From a checkpoint of a small sound classifier.
Model: 5.37M parameters, activation squared_relu, moe top_k, width 192.
Data: 78125 training examples, 13.4 epochs.
Rows from block 2 of a small sound classifier, named by matrix and row number. Rows with one number within an expert belong to one neuron, the router's apart. Each number is 500 + 25 x the weight over its row's rms, rounded and kept within 0 to 999. All counts start at 0. Numbers have three digits each. After the name is the row's rms in percent of the matrix's.
Before each expert's rows are labels from the 100 clips, of 14976, where the router gives the expert most weight on average: "loudest band" is the band of the loudest frequency at the time of the peak. Only what is clearly more common there than usual is listed. The data: simulated modem signals in the audio band. In brackets: how many of the 100.
# router: router (model.blocks.2.mlp.router.weight, 8x192, trained with AdamW), inputs 0-95
# up: expert up (model.blocks.2.mlp.up, 8x96x192), inputs 0-95
# down: expert down (model.blocks.2.mlp.down, 8x192x96, transposed), outputs 0-95

# expert 0
loudest band: 2000 to 4000 Hz (100)
router.0 121:520533479544497492515482500506497490478482477510482444496492519513504510507498519527467492441475531457576435515500499486530467512493482510488489489499486487466510538512534475538518491556483528482551532495526479536458489513491459489543521464490493509463474519474523528465492447481500506484
up.0 087:473532521496504511438515503480499507501466519478523541495501498470498514488507518472468515480500509523476531519485507552522498499459508500502476503463502515470500452517491469496518486442514496496527504543451471524481509533471506492535487469457524502496507470478477458524481436463515454489
down.0 093:488539500487517505510469518434500498468510503510513529493461492458491451509481548497477523558488498489499507508509505507457517536494491482525495539505477531502520432498478522473516478508509475454464545503516513479489471502486474505504516507497511502503532531481511512532511455547500452492
up.1 101:491543481488503512497483529490499502512481498540497535452533486490530486526495480520547526493514551510479526543468550516491448499522476517517505504501483492466495490499491509546514500527505471490477470509488494463508476504527532542485498498520481504453467470508536536514522498484495520485
down.1 103:518482515493486494485518452532469501505499511519459500500489497500513517508526523453468462430485518471469436515514467489553495545534530475453490493487493512525455506538481535453500508479508505506465495501513518490472522501523458500493492515535508517504511514485488490528515483495527509508

# expert 1
loudest band: 2000 to 4000 Hz (62)
router.1 096:533485539541504538545505531515505476503526532464470526487498458470575517514520511472472482505474488478518498546505540475458534532491508530470466473479557517503491508500432511480539510483495488498525524476506512472515516455483504494514530502530489513519531506518480488490440477485502493517
up.0 105:489556506483512494504469537450468485453548540513494476505479500528526522479463508458511459488486554498519509502476469501471414511506500490461482538494485528477527478489529486465517532524484465475484510490491467493537479493505507485529486526492469516474550506502523481511499509517456504510
down.0 097:512494525481481520524513484498478522521492526494518461539550473470469497545522512472502521499503547519508444471558469462470483504528504483532504509522485456512561516499502509540489504483514530514542513497481455535523546522496476494523479489491532496498541528461521524502519505469476499479
up.1 094:474517524448499572494480526535492481459475545517491467471518520496529515483485465497479501492529468535485548512523519489472508466499490538497478472506487500469528517489504489466474477494481467485464485492512508497560480513471551485512526507513496479495547479474491506478481468511531528478
down.1 098:488530456493499477527532450491480526514522459506515540477487473480458512500468515494519554510480522480452493489535486490514515499505514491495460549488488504498461482516539456486470484497501539478533496486536494452514487531498506515530485504471494521490490517488505539530519479518547536479

# expert 3
loudest band: 4000 to 8000 Hz (94)
router.3 091:442468504497491505506504519557484492475523484497497495513509499536487514510489482498492532534496500480523492478467537471478477481548472473469540487459527490468497502460466474460450531452500491506530509488470515511510505510508495526488498478507465499492487535564506474486503495545521521502
up.0 156:473514507490503511512467542542524477548553531503500501513505523540508484521523521490513536484584524524494484536519496460505464551486498534552510536495484480462506517491529531481506526478502466515473443481474510488537476520506439509537516453486492504484524538528518511525493478522459502508
down.0 146:461496500505446497507511489574490520527494506509526494498519497534527519499505542495490525469521469513507468541511493465488480508498492489509499495486480475493496489502482460489466486482475496512453491501499510479495503532504475473540476446482467507489515526492459533459460500497480523507
up.1 121:473501497486495511519515503508523485501513482485497464489481498491496514516487567495512495500505515532497486497541536491471456476456472502484516516521496526493487483507474505504529427537542503495508476526503486515526529500525472487466481483488528522499514495486478467485501497477457526547
down.1 115:524485496452471532464495483474483468477490563520501500495502490460511484451496462478475489498490543495457526477500507523521522511540476493491468516453516521428494520536526576504516506519513531492497505543527486538482476509523506511464434473521550481502537464450475530494475524502471500511

# expert 4
loudest band: 1000 to 2000 Hz (79)
router.4 113:482517489546506496521539466474469499503547460530470525486468493510465506514530525496479506441538517456481443493516465495470488505475487468470473536467493522539515485490508485445506530490521460485474478486487476515529541527495506471527510514490509539526538476494491524469520472484520452464
up.0 104:533501490480484479473558494485496490517518501476466451498517511478488502504502523487495469516507509519523502484455503497579487486513509500471468504497485505531492517494518526512548501478510504519507522478494517536524505503538507487512504550484460462474465554478510519470527487474508506516
down.0 103:465469531464487530522500487492533497448522518530532483519515476493487504496471498495457483472464527461567470500478497536499536468498506449539526515503504467457518487508525528450486515495498498475547490504477522486516489483536471549476506499483490512520492493488522445464475541514473510471
up.1 115:553476507481468499457448489523508445505522479488507532489513514480483516497489498510486502482487479485495523547553481482467545502513508501519478474524487493562466504497444493500536487514466446474503592511477510495494515469508512493489523508485491485495488500485498490458493487469483476497
down.1 111:508487472473489503540511510516490535529466516477516482489482513511506490450484499465491525521489506509486456496523531512562472493500490481510479505490525484494486500517487580510517467477463483537513486553491509537459500498503490504494520479515506550487493497485492474517532491500491500514

# expert 6
loudest band: 1000 to 2000 Hz (49)
router.6 085:479454522518509494516556498459473513452491482486522531514534531463470471475441480513508480528519508515506554503491483468496513487541500492484473457487516498500498485497470480489474500498497528491463507516510497498476512486505489534478553490460512513530503489483508463491526522492512529486
up.0 128:518481498495461479484509478470518495493519494495494470502492475515490409494483505497454473483513520514505495495456490509531500496524496526503505519516499531519513493491463539512519474506506448498513448475513492524516488526481499484513502492522471511509446500501517483457529490493488508512
down.0 118:503538476477501519439463524484520518491511525515494476520478535491481511549483517519462515531477474477498494522486509522508497522504496463524506524497478502522526487495518529491555574493509481513515538514503478552493515484491534533494510556485484484493518503498495464516463520505513544492
up.1 098:497537479519495470504535436526529500516506533485473457532523489484442525481513517495498494521504492490449509509455480489533455474519479541496495521498511504511483484498495520530465486493550478502504546488506514531484479524499527492536518495500440502506514489495489516478536472467496515469
down.1 100:509442519454491532465451537481504504523498490577465558496501503513543546495506499487502499529444442533532484541497483501446541473481511486530474530513556481496512515502501511523460509486481516519527508505467516507523473511466485522510517482476518549493492539468515508480525493496526503492